python train.py --arch="pvt" --model="multi-label image tagger" --dataset="simulated stained blood smears" --train_examples=97500 --image_size=64 --grayscale=true --crop_scale_min=1 --horizontal_flip=true --translate=0.12 --norm="layernorm" --norm_position="pre" --activation="gelu" --mlp_ratio=4 --head_dim=32 --fused_qkv=false --qk_norm=true --layer_scale_init=0.01 --parallel_block=false --inner_norm=false --drop_path=0.1 --patch_size=[4, 4] --conv_stem=false --depths=[5, 5, 5] --widths=[64, 128, 256] --num_labels=16 --init="xavier_uniform" --residual_init="scaled_by_depth" --optimizer="adamw" --lr=0.0011 --beta1=0.9 --beta2=0.999 --eps=1e-06 --grad_clip=1.0 --cautious_weight_decay=true --steps=6800 --batch_size=512 --epochs=35.7 --lr_schedule="wsd" --decay_fraction=0.2 --final_lr_fraction=0 --warmup_steps=200 --weight_decay=0.3
Rows from block 12 of a small multi-label image tagger, named by matrix and row number. Rows with one number belong to one neuron. Each number is 200 + 40 x the weight over its row's rms, rounded and kept within 0 to 999. All counts start at 0. After the name is the row's rms in percent of the matrix's.
After each neuron's rows are labels from the 100 images, of 14848, where the neuron reaches its highest value: "strongest on" is what is common among them; "lies over" is the class under the peak. Only what is clearly more common there than usual is listed. The data: simulated stained blood smears. In brackets: how many of the 100.
# fc1: MLP up (model.blocks.12.mlp.fc1.weight, 1024x256), inputs 128-191
# fc2: MLP down (model.blocks.12.mlp.fc2.weight, 256x1024, transposed), outputs 128-191

fc1.526,333,226,226,53,129,172,245,160,156,216,114,170,214,253,204,204,193,210,237,227,256,223,205,168,261,213,179,197,212,206,158,115,141,243,161,238,197,220,277,220,206,151,170,244,216,216,251,137,298,270,202,189,205,169,213,135,282,202,216,258,206,212,196,186,278
fc2.526,343,146,167,314,199,161,193,203,200,203,234,215,178,254,206,200,272,196,249,183,226,180,203,154,178,207,218,117,127,217,199,199,239,200,244,207,220,271,219,186,208,284,215,215,190,220,196,202,175,90,276,161,210,202,213,256,128,294,185,189,154,171,227,130,165
strongest on: crowded (93); no large cell (74); spiky cells (68)
lies over: small cell (92)

fc1.557,066,232,206,200,246,190,213,158,280,208,186,192,185,163,248,151,178,218,194,133,202,272,238,259,226,228,117,187,239,203,244,225,191,202,199,168,211,199,250,197,115,171,203,196,296,208,224,172,252,175,195,185,211,179,156,161,266,182,203,225,261,161,190,238,191
fc2.557,065,190,176,296,231,353,189,202,200,393,233,194,161,200,216,189,230,186,167,212,200,198,201,158,200,199,119,204,163,203,202,216,210,210,218,171,185,157,186,229,197,132,201,240,189,212,227,201,220,220,190,211,163,188,227,230,171,129,195,216,181,206,201,203,204
strongest on: crowded (100); teardrops (50); small spheres (36); large cell: round nucleus (34)
lies over: nucleus (38); large cell (34)

fc1.376,067,168,253,153,165,213,156,180,196,182,215,173,295,275,246,126,262,160,126,174,178,189,137,261,188,176,187,166,258,172,193,209,271,165,183,232,241,257,179,255,211,217,293,221,197,279,241,287,145,210,241,167,255,222,231,168,159,243,179,244,204,167,170,166,142
fc2.376,039,236,220,170,211,242,173,181,226,273,125,117,111,202,217,208,207,173,239,213,202,153,186,144,214,201,222,307,141,238,180,211,232,184,213,214,228,172,195,225,199,240,172,214,144,164,201,182,235,253,219,282,238,208,227,167,212,246,221,189,218,258,193,201,166
strongest on: band-shaped nucleus (94); platelets (94); target cells (71)
lies over: large cell (35)

fc1.306,079,126,162,227,119,129,182,188,267,224,246,235,163,215,214,186,231,234,214,279,138,207,214,151,243,143,214,197,230,186,203,229,196,213,210,192,162,170,221,228,288,152,228,240,180,203,181,252,181,244,170,244,246,191,228,248,168,154,157,200,186,287,172,202,239
fc2.306,062,202,214,146,188,223,202,188,194,157,137,206,218,184,188,194,142,192,217,198,192,158,192,200,204,211,193,261,176,168,192,200,126,215,188,236,265,206,202,223,151,230,185,221,268,191,197,158,198,194,248,154,158,211,210,244,253,227,210,264,193,271,183,233,287
strongest on: target cells (49); two lobes with orange grains (48); no large cell (41)
lies over: small cell (60); large cell (37)

fc1.564,065,189,227,133,225,212,215,187,201,189,170,266,161,251,233,151,224,148,119,237,186,227,216,240,263,247,228,140,233,187,215,192,151,234,185,241,186,229,148,171,182,201,232,172,200,213,121,252,221,215,202,292,179,196,204,211,250,207,276,144,256,143,201,165,244
fc2.564,039,189,220,400,203,227,126,219,181,236,185,256,173,175,211,182,139,193,173,225,206,212,217,245,258,226,217,236,123,210,195,217,190,225,254,216,187,158,167,244,173,230,240,195,169,289,180,217,130,260,233,180,183,228,210,176,165,235,185,183,190,220,178,205,244
strongest on: band-shaped nucleus (42); crescents (41)
lies over: large cell (40)

fc1.224,059,249,139,158,186,197,236,200,147,189,300,118,205,229,227,229,172,239,128,171,181,181,143,179,196,184,199,198,227,141,216,190,212,228,235,249,213,241,249,201,176,239,209,175,211,279,146,268,227,214,259,146,181,227,189,204,224,201,180,241,173,250,237,209,198
fc2.224,031,197,233,128,248,267,221,219,170,334,203,198,170,168,227,201,188,204,134,247,175,196,229,154,100,211,160,247,215,179,224,191,179,200,232,190,159,202,250,125,193,199,174,271,187,158,234,230,280,217,215,232,137,213,216,284,204,216,223,227,202,229,177,239,185
strongest on: dark grains (91); crowded (82); platelets (79); ovals (51)
lies over: large cell (77)

fc1.112,165,182,187,297,216,232,118,257,206,240,220,246,206,260,168,273,115,197,187,182,208,210,161,208,272,189,155,149,136,172,147,184,184,218,189,208,209,161,200,266,147,175,254,137,202,259,182,189,159,100,210,221,164,262,272,274,230,128,234,213,196,236,175,157,207
fc2.112,186,140,235,204,211,198,169,197,201,136,134,210,220,240,196,196,156,200,193,198,235,198,188,252,230,207,149,231,190,190,205,206,159,200,144,221,266,88,221,187,141,265,219,181,225,166,233,176,204,259,166,117,202,205,102,237,273,118,213,262,195,301,194,236,234
strongest on: platelets (76); discs (44)
lies over: large cell (47)

fc1.587,072,233,244,171,187,141,146,199,275,296,212,174,141,202,227,211,187,154,210,176,155,223,248,167,155,222,138,156,219,242,271,252,192,171,130,154,222,186,171,166,168,205,225,198,294,255,180,220,232,269,262,221,158,165,131,285,168,150,165,227,151,250,269,247,182
fc2.587,062,185,249,184,209,72,180,196,203,97,191,227,215,213,210,197,201,207,204,169,192,201,210,227,182,189,176,136,226,167,192,222,212,203,127,229,182,265,164,200,171,192,185,159,187,241,176,180,164,215,143,242,198,184,158,158,223,232,191,139,234,179,192,193,245
strongest on: band-shaped nucleus (95); spiky cells (89)
lies over: large cell (82)

fc1.602,090,222,285,213,251,242,176,173,234,266,183,266,216,188,166,182,115,126,240,210,208,236,187,208,234,191,188,206,198,132,122,202,166,191,189,203,179,231,232,178,103,175,166,248,186,198,167,141,187,104,200,166,102,169,233,282,256,222,231,271,117,211,188,210,244
fc2.602,083,151,137,286,225,257,120,193,191,77,146,177,224,203,210,205,137,208,331,208,210,217,212,253,206,214,168,237,173,220,191,180,244,192,168,206,185,128,223,210,204,309,205,187,207,180,185,230,176,224,235,110,212,269,175,280,135,125,203,209,177,210,189,284,208
strongest on: platelets (77); target cells (57)
lies over: small cell (50)

fc1.767,083,114,145,138,209,181,197,275,194,203,227,186,215,178,165,185,242,229,159,197,121,217,202,235,285,128,178,202,203,201,219,224,209,143,197,185,191,147,141,189,227,247,186,198,167,220,221,225,131,273,145,247,190,171,251,245,97,234,180,116,188,263,207,127,208
fc2.767,081,169,176,291,235,198,165,209,206,283,241,202,225,206,217,204,215,201,84,193,210,253,198,198,181,200,233,151,235,225,189,198,268,201,191,169,162,160,176,157,235,203,212,219,203,234,214,278,201,230,174,176,216,211,213,187,140,141,203,117,208,188,195,248,159
strongest on: round nucleus (66); ovals (58); crescents (42)
lies over: nucleus (34)

fc1.739,172,206,213,214,181,226,316,194,150,193,221,173,179,218,188,275,151,188,283,178,272,144,251,208,185,212,204,232,203,184,188,235,219,189,275,230,194,177,237,219,141,237,161,166,174,182,178,154,249,158,203,266,168,241,180,161,183,225,207,218,128,161,179,187,249
fc2.739,178,195,186,237,192,241,205,211,200,236,101,154,148,232,197,195,190,205,261,254,188,161,215,135,229,202,244,270,180,194,200,213,186,194,175,212,219,223,234,201,199,199,217,215,220,201,216,182,204,269,225,130,230,210,217,148,300,183,209,239,185,270,195,138,176
strongest on: round nucleus (100); discs (37)
lies over: nucleus (40)

fc1.339,064,232,260,229,217,205,230,216,185,164,249,205,199,246,202,139,132,219,174,228,218,143,148,268,215,243,248,136,217,181,171,129,224,230,254,258,196,196,188,230,171,253,224,206,127,170,175,226,225,232,191,231,191,131,208,206,198,170,266,275,199,253,151,168,159
fc2.339,034,200,223,146,197,174,237,193,181,226,201,283,174,99,158,192,211,212,188,184,225,194,185,176,197,220,186,200,173,156,188,171,143,225,154,194,275,279,223,122,212,198,218,181,259,218,269,152,215,100,200,169,211,257,177,205,222,224,200,186,172,177,202,79,188
strongest on: kidney-shaped nucleus (45); crescents (44)
lies over: large cell (48); nucleus (44)

fc1.318,059,218,196,183,157,227,144,190,236,198,205,162,174,210,222,211,219,171,266,149,173,230,222,187,136,141,183,186,154,150,211,224,225,227,142,156,276,250,241,121,222,233,245,182,154,198,196,264,168,205,222,236,211,154,171,217,217,152,249,253,216,215,261,173,243
fc2.318,021,193,229,263,215,164,320,192,217,289,178,236,158,174,198,230,215,171,171,194,181,235,217,184,282,163,238,194,117,168,250,216,160,203,145,192,226,207,207,175,227,124,239,228,250,176,229,169,229,130,219,205,192,191,171,235,135,259,233,216,203,207,224,170,195
strongest on: kidney-shaped nucleus (53); teardrops (50)
lies over: large cell (39)

fc1.753,057,160,137,137,195,141,234,243,189,266,165,233,146,180,152,159,165,195,213,180,141,201,226,267,169,188,264,187,229,147,168,170,150,190,129,209,195,202,170,208,199,194,251,166,249,259,197,238,207,151,137,204,197,200,212,132,202,193,272,150,171,267,245,261,270
fc2.753,016,186,247,175,274,197,160,220,171,243,91,162,229,195,159,213,137,200,164,212,180,219,150,219,134,137,154,231,188,226,189,206,178,175,246,135,282,273,185,174,196,134,238,154,161,215,255,191,245,144,249,253,245,195,195,234,210,247,220,211,170,236,224,184,195
strongest on: teardrops (43); band-shaped nucleus (42); dark grains (41)
lies over: large cell (35)

fc1.667,060,250,127,267,158,146,201,175,187,264,242,213,198,245,180,161,227,155,144,191,200,224,168,184,260,166,175,124,197,213,248,123,233,177,249,202,248,223,213,217,210,166,228,101,228,161,147,199,208,270,217,200,231,245,166,254,266,188,240,148,165,159,191,153,163
fc2.667,027,177,212,181,156,256,203,170,195,161,122,168,154,225,229,227,172,171,298,177,189,190,206,233,185,217,196,239,220,160,188,168,227,199,198,230,241,216,213,227,211,215,167,187,212,226,202,190,245,159,223,182,195,184,178,186,188,201,191,253,206,186,228,215,230
strongest on: kidney-shaped nucleus (39)
lies over: nucleus (59); large cell (31)

fc1.697,060,230,194,254,171,216,220,173,150,139,170,209,266,176,230,219,147,212,270,194,159,227,215,201,182,260,187,175,217,185,231,145,245,147,204,194,198,166,260,276,205,234,242,129,142,212,167,185,183,137,184,259,256,161,205,180,234,144,139,205,184,213,149,198,235
fc2.697,029,248,236,45,235,264,211,239,228,163,209,98,185,191,177,201,275,153,167,217,222,174,249,200,139,176,205,174,216,249,178,216,209,229,178,166,191,242,216,200,239,143,157,170,189,115,203,171,209,263,162,208,269,197,187,170,229,114,219,195,222,153,172,232,100
strongest on: crescents (50); teardrops (45); lobed nucleus (33)
lies over: large cell (29)

fc1.264,205,229,254,254,295,225,104,279,171,174,211,204,253,227,138,159,243,149,213,156,193,241,198,247,159,278,251,155,234,252,201,193,218,192,212,185,167,222,140,203,244,208,233,197,176,214,217,263,139,210,238,218,203,187,166,271,238,176,211,201,221,216,169,211,139
fc2.264,205,205,232,192,271,198,184,200,204,167,219,217,207,200,215,198,174,205,135,163,229,208,221,262,205,192,101,180,182,142,204,208,203,196,236,220,221,119,212,197,88,141,155,190,235,183,222,181,258,169,199,186,166,248,154,206,166,196,200,232,227,243,211,223,279
strongest on: kidney-shaped nucleus (38); discs (35)
lies over: large cell (26)

fc1.108,074,128,190,214,205,226,168,211,197,223,159,306,165,228,200,195,167,200,237,235,200,176,203,222,250,217,164,229,200,127,203,223,148,187,222,164,229,189,152,168,226,136,228,171,173,280,196,198,81,147,203,235,171,251,231,167,241,258,193,192,205,173,125,154,262
fc2.108,066,178,202,333,212,128,190,184,192,169,166,233,274,254,221,180,164,213,300,170,215,203,157,215,223,205,156,227,156,183,193,205,197,192,222,212,235,150,169,248,165,210,206,167,219,264,172,228,173,219,201,176,204,241,175,215,217,192,205,192,169,206,208,232,234
strongest on: band-shaped nucleus (62); ovals (53)
lies over: large cell (38)

fc1.134,074,175,154,246,168,214,235,144,187,186,197,129,112,146,229,165,162,248,192,230,192,188,198,183,193,182,208,173,222,187,230,222,296,219,242,203,187,176,276,153,160,169,150,239,210,220,185,198,212,246,172,204,212,163,146,244,152,145,145,228,206,146,177,207,195
fc2.134,054,256,199,50,227,181,192,198,187,209,303,182,215,144,203,200,260,190,123,182,206,207,197,187,153,188,231,193,219,201,197,191,131,185,177,184,210,229,236,189,197,172,191,248,286,197,217,187,237,174,269,219,207,187,207,256,231,253,216,201,214,142,211,191,204
strongest on: platelets (87); discs (72); crowded (66); kidney-shaped nucleus (39)
lies over: nucleus (36)

fc1.766,058,201,138,245,176,263,139,259,216,239,194,218,268,180,153,262,251,137,271,158,200,150,233,163,185,170,174,190,220,196,221,138,191,173,178,199,246,202,168,258,232,170,259,162,133,163,195,259,228,255,211,165,173,174,237,236,165,139,125,233,173,253,178,187,166
fc2.766,022,150,198,133,244,243,116,230,166,160,248,239,123,133,187,194,199,222,222,175,192,196,219,233,175,202,268,217,223,164,171,238,183,246,257,157,174,211,188,162,178,215,229,177,220,118,202,185,194,200,248,145,168,142,213,265,148,170,179,266,155,194,214,240,252
strongest on: dark grains (35)
lies over: large cell (36)

fc1.183,059,218,224,189,174,199,193,261,245,252,211,256,249,266,210,192,164,179,153,260,222,192,185,147,208,168,202,190,215,168,150,245,170,182,187,217,182,266,217,184,243,196,167,243,174,221,134,200,213,134,230,159,169,187,148,198,156,140,271,204,172,227,170,135,142
fc2.183,017,225,230,209,154,140,175,222,219,170,280,236,190,236,197,159,219,226,249,134,248,212,194,217,112,163,238,165,189,181,184,175,223,256,190,178,176,226,179,186,182,212,182,178,140,158,235,257,263,173,241,188,206,170,174,136,136,183,234,243,126,194,177,262,222
strongest on: crowded (89); teardrops (53); target cells (47); large cell: round nucleus (47)
lies over: nucleus (54)

fc1.662,062,218,187,209,216,157,250,174,164,184,197,205,149,159,236,191,263,238,249,164,189,175,262,178,189,195,221,292,197,190,206,159,235,157,176,269,115,226,157,274,267,238,249,146,166,139,233,155,186,196,233,181,152,228,241,212,261,139,269,188,166,182,231,241,201
fc2.662,039,218,242,196,236,253,234,189,227,315,205,212,206,259,225,226,221,179,289,218,188,181,214,145,131,209,156,290,140,157,204,185,162,193,278,230,179,136,230,225,202,170,215,255,137,195,226,165,266,257,251,204,189,209,236,244,195,226,194,200,174,245,191,241,165
strongest on: kidney-shaped nucleus (97); target cells (63)
lies over: nucleus (49)

fc1.208,063,158,199,116,172,195,174,145,131,190,197,151,186,211,217,239,248,249,159,241,262,120,258,201,245,186,146,237,151,118,164,155,224,218,186,242,238,158,136,251,144,177,153,167,247,205,150,149,153,166,151,217,217,273,222,216,204,221,149,195,239,175,217,238,266
fc2.208,034,171,196,259,209,180,156,182,169,174,158,232,253,247,223,175,224,187,245,185,188,209,124,213,215,195,205,166,210,175,221,182,177,196,202,198,189,131,176,272,149,218,212,135,211,223,177,193,125,207,206,135,184,217,211,273,194,167,185,158,183,214,179,201,300
strongest on: band-shaped nucleus (60); ovals (50)
lies over: large cell (52)

fc1.576,090,279,241,178,179,257,272,213,158,212,154,181,183,216,174,164,270,230,190,174,302,190,222,224,185,217,259,197,213,151,200,226,205,166,221,233,146,278,175,152,167,170,220,136,156,223,190,182,235,165,257,161,218,166,187,229,284,209,163,294,214,199,258,227,192
fc2.576,079,228,234,32,203,273,276,209,199,202,133,172,190,232,196,193,229,208,179,231,221,183,211,145,201,207,162,233,156,218,207,185,121,211,130,203,224,171,254,174,184,129,194,223,220,150,215,173,265,221,192,191,210,161,201,189,230,179,214,293,224,230,182,164,216
strongest on: platelets (100); crescents (38); kidney-shaped nucleus (32)
lies over: large cell (27)

fc1.659,067,249,234,213,242,204,120,196,232,226,181,224,272,260,128,139,221,213,157,241,140,225,142,143,254,207,170,133,238,271,174,150,191,145,114,188,269,192,128,217,215,198,254,164,262,243,244,250,212,163,153,175,203,205,285,222,252,183,159,238,165,245,259,143,129
fc2.659,043,221,221,121,184,211,207,193,218,138,49,139,143,259,184,203,155,186,284,213,231,175,225,195,162,186,199,191,248,160,176,187,224,193,184,200,233,226,210,178,187,178,189,179,198,159,245,197,217,321,212,186,254,172,175,110,271,170,201,273,233,249,189,195,205
strongest on: target cells (83)
lies over: small cell (84)

fc1.419,224,183,130,203,86,194,120,172,232,335,137,163,171,184,226,226,197,171,209,234,158,212,150,174,203,134,240,178,258,146,208,245,239,265,210,204,213,164,260,245,273,135,162,104,189,195,169,228,120,214,196,195,233,236,204,217,184,129,144,105,260,203,133,133,160
fc2.419,275,157,193,259,195,206,175,202,200,135,148,251,176,202,198,198,166,202,129,209,202,172,214,292,213,205,126,223,213,170,203,201,185,203,202,207,243,80,221,166,134,281,203,146,202,175,222,188,184,229,176,109,140,239,104,243,189,139,201,235,201,292,202,241,253
strongest on: dark grains (50)
lies over: large cell (78)

fc1.245,091,206,197,199,153,226,174,214,251,294,107,119,211,201,231,236,217,195,263,271,173,258,189,164,236,124,227,189,224,167,228,258,203,184,148,177,169,182,204,224,314,148,230,149,193,180,213,223,141,211,228,216,271,168,188,203,167,181,218,132,229,224,201,137,157
fc2.245,086,172,235,182,239,171,182,202,210,174,214,233,213,214,209,207,190,200,147,175,207,233,232,264,168,214,114,234,230,186,190,201,112,208,162,203,241,146,248,126,104,311,207,213,222,182,208,181,260,211,252,160,160,192,178,272,177,200,216,247,210,209,197,330,320
strongest on: kidney-shaped nucleus (39); two lobes with orange grains (36)
lies over: large cell (54)

fc1.166,063,219,203,129,143,240,170,173,154,205,154,197,168,135,226,246,175,217,218,150,184,245,171,225,180,222,230,169,250,139,168,215,212,153,148,246,172,239,235,251,162,167,146,248,222,245,182,235,244,179,172,237,242,160,202,251,202,211,170,225,168,214,236,258,159
fc2.166,024,139,162,295,132,219,196,227,165,183,213,216,219,200,215,216,188,177,191,179,225,265,187,264,272,197,189,209,248,240,185,190,232,179,177,204,189,260,138,252,205,159,172,135,157,172,162,178,110,196,186,141,196,184,193,244,144,157,243,159,206,181,211,230,261
strongest on: small spheres (96); crowded (84); band-shaped nucleus (53)
lies over: large cell (64)

fc1.397,063,237,201,153,236,236,197,180,230,240,272,190,220,125,202,166,167,127,215,233,255,142,251,143,221,169,259,212,187,249,178,155,165,152,175,157,154,172,224,185,188,240,227,172,244,173,203,222,232,152,180,197,139,141,135,153,156,245,243,175,226,258,237,215,266
fc2.397,036,179,201,61,215,200,252,170,176,228,151,207,164,155,189,218,280,199,111,194,163,164,196,195,206,159,199,200,235,200,169,183,185,208,138,231,196,249,227,182,316,179,170,215,213,152,212,176,202,172,182,257,186,150,200,146,192,258,168,108,289,122,226,121,155
strongest on: small spheres (77); dark grains (75); crowded (65)
lies over: large cell (74)

fc1.613,088,183,234,190,186,159,113,248,248,187,152,200,244,219,224,162,213,221,145,193,191,232,231,210,154,209,173,137,221,297,183,205,230,231,109,213,156,202,210,200,163,134,277,247,241,218,267,292,120,254,266,171,180,177,198,309,173,246,203,113,293,234,174,206,136
fc2.613,074,172,216,304,181,253,240,213,188,274,120,180,94,200,191,209,172,193,251,237,182,165,207,132,257,182,229,238,175,238,213,211,167,196,191,204,222,236,217,197,164,220,223,223,185,207,218,167,204,220,208,182,242,163,202,167,254,283,183,256,193,217,202,127,120
strongest on: round nucleus (100); discs (57)
lies over: nucleus (68)

fc1.234,064,135,200,206,228,263,172,246,190,221,170,217,235,199,228,259,132,232,235,252,201,189,136,247,214,224,227,248,248,247,168,123,235,129,247,234,105,177,267,185,187,186,203,161,211,213,197,170,199,244,179,235,149,232,205,198,166,118,258,173,115,201,166,188,193
fc2.234,041,183,233,204,243,245,233,208,214,239,171,217,155,206,174,214,256,207,243,165,210,174,186,172,212,162,153,160,110,216,169,213,240,221,299,207,173,168,177,223,170,124,171,218,181,145,220,190,198,301,151,277,153,176,201,237,218,204,236,177,177,225,193,188,251
strongest on: band-shaped nucleus (82); target cells (80)
lies over: large cell (30)

fc1.382,072,153,172,194,167,212,206,186,198,193,227,182,205,207,156,250,206,234,273,157,141,120,234,132,235,188,204,209,209,171,151,223,169,188,218,219,207,233,236,246,256,240,133,217,211,204,223,195,256,270,214,272,178,259,154,215,230,197,202,223,211,261,197,163,271
fc2.382,063,186,217,224,169,261,212,186,211,337,210,216,131,173,198,190,175,217,210,223,186,173,238,199,202,186,190,218,158,226,190,198,188,182,223,197,177,182,212,172,219,143,215,251,179,194,238,185,221,273,168,268,243,182,190,122,165,189,199,173,197,231,191,124,98
strongest on: round nucleus (96); crowded (89); platelets (80); spiky cells (62)
lies over: nucleus (74)

fc1.570,065,195,125,127,120,260,174,169,214,262,215,194,152,107,200,217,260,191,246,178,137,144,256,176,202,165,201,272,240,268,165,188,173,206,184,195,132,241,156,242,270,173,224,197,208,230,141,231,210,204,175,164,244,275,175,131,141,281,210,202,212,243,183,175,199
fc2.570,040,225,264,76,197,224,200,206,183,273,299,196,171,194,190,216,249,179,219,196,187,156,204,152,157,187,129,237,197,212,222,198,220,190,290,166,232,146,171,239,234,95,165,249,202,175,230,166,217,185,164,303,207,164,236,200,222,191,209,189,195,236,217,179,218
strongest on: teardrops (99); kidney-shaped nucleus (37)
lies over: large cell (25)

fc1.346,179,212,165,276,149,231,113,171,199,296,169,148,140,219,228,248,184,166,250,207,166,228,171,178,228,117,214,149,227,133,207,244,260,241,198,180,208,169,274,267,224,169,181,80,175,201,179,202,144,202,209,216,252,201,196,245,199,70,131,179,239,206,117,168,188
fc2.346,205,130,198,166,213,232,161,198,198,130,171,213,142,199,187,201,152,202,202,178,206,186,252,311,190,206,97,197,249,187,204,192,175,199,220,208,206,97,219,182,141,290,204,201,176,155,226,167,199,239,199,153,141,238,131,258,136,138,209,279,202,275,199,277,296
strongest on: crescents (42); two lobes with orange grains (36)
lies over: large cell (59)

fc1.430,093,217,82,193,111,153,220,186,201,298,152,243,190,188,218,211,231,204,214,179,167,233,180,244,268,159,247,199,197,164,218,162,237,239,170,212,186,203,213,166,265,213,214,151,162,235,129,180,128,224,159,202,279,219,247,268,188,168,167,181,249,157,226,128,151
fc2.430,085,223,192,149,148,188,199,196,205,174,131,227,137,214,203,200,164,198,244,188,202,165,239,286,176,192,185,223,218,144,206,203,186,192,260,193,272,202,261,169,147,218,170,169,206,183,207,135,216,174,229,155,187,205,165,150,205,180,197,267,177,238,208,204,297
strongest on: dark grains (36)
lies over: large cell (62)

fc1.682,068,255,180,166,122,174,125,207,203,259,248,267,120,124,229,241,208,144,183,182,161,216,260,210,230,172,158,260,173,218,211,141,219,237,177,205,186,257,160,209,213,228,244,258,218,147,246,141,186,163,142,190,197,183,168,236,176,137,169,223,240,263,270,166,272
fc2.682,043,213,278,131,185,214,213,194,189,175,275,260,188,160,175,219,213,188,173,208,214,193,197,213,189,176,158,206,253,197,194,215,240,180,178,201,146,247,143,212,242,119,203,199,167,197,203,212,159,147,136,273,190,169,196,114,179,241,188,134,216,171,222,169,84
strongest on: crowded (97); band-shaped nucleus (84); target cells (38)
lies over: large cell (54)

fc1.27,065,154,223,172,229,274,205,149,160,152,245,243,162,142,190,275,241,219,161,240,206,162,197,215,211,158,244,214,188,131,219,159,219,167,228,215,232,141,278,152,206,222,253,224,136,221,185,197,254,221,122,252,183,235,170,121,221,178,249,205,150,166,158,138,221
fc2.27,043,182,230,115,220,283,208,226,217,286,202,195,127,144,212,181,229,206,185,220,205,204,229,107,198,208,251,231,170,243,177,204,189,181,214,209,158,201,212,193,209,225,218,290,189,186,250,181,169,225,188,253,201,226,179,249,128,172,185,216,221,225,213,225,146
strongest on: platelets (100); spiky cells (82); dark grains (35); large cell: round nucleus (33)
lies over: large cell (37)

fc1.490,065,185,215,217,168,188,157,149,132,193,172,224,189,243,255,264,241,266,188,203,199,208,194,205,122,124,222,264,196,201,216,174,177,258,169,277,247,261,202,204,174,159,127,233,139,195,199,113,217,167,155,168,201,206,170,172,236,203,163,236,179,208,175,191,285
fc2.490,053,199,217,0,209,216,220,182,197,161,193,161,150,152,169,208,216,205,279,196,200,179,249,189,179,210,212,223,192,231,199,195,180,201,241,220,230,197,214,143,202,231,190,219,221,126,210,209,209,219,186,231,226,189,195,197,148,131,186,224,196,245,185,195,168
strongest on: target cells (100); platelets (100); crowded (78); round nucleus (50)
lies over: nucleus (34); large cell (30)

fc1.566,058,226,246,218,162,195,188,189,198,262,225,253,180,220,248,262,179,139,154,221,225,201,263,259,163,236,201,260,192,268,221,250,240,256,143,245,164,272,249,169,197,177,210,261,188,184,196,221,183,135,211,207,182,178,270,229,187,238,257,231,208,264,282,172,167
fc2.566,022,196,218,222,207,114,144,158,236,163,167,295,226,224,237,237,150,216,267,159,171,170,150,205,181,179,132,123,209,239,208,173,149,158,203,139,184,229,202,194,221,215,175,178,174,129,214,179,212,150,262,143,188,233,190,207,189,224,218,197,236,191,215,207,227
strongest on: teardrops (100); two lobes with orange grains (62)
lies over: large cell (37)

fc1.374,090,159,316,126,184,165,225,216,129,132,190,229,223,189,127,163,264,217,187,190,217,155,258,216,151,283,164,224,173,264,173,221,224,150,245,192,211,245,186,192,154,206,186,248,158,240,178,204,254,199,270,196,209,141,177,211,192,237,275,203,178,223,257,274,211
fc2.374,085,154,213,224,199,230,245,201,203,148,158,255,171,189,198,205,141,204,294,196,203,203,177,275,250,206,96,232,251,202,209,207,187,202,163,226,207,127,224,153,173,270,207,181,183,180,223,169,252,202,174,152,167,253,137,192,174,186,196,265,170,223,190,216,261
strongest on: dark grains (60)
lies over: large cell (84)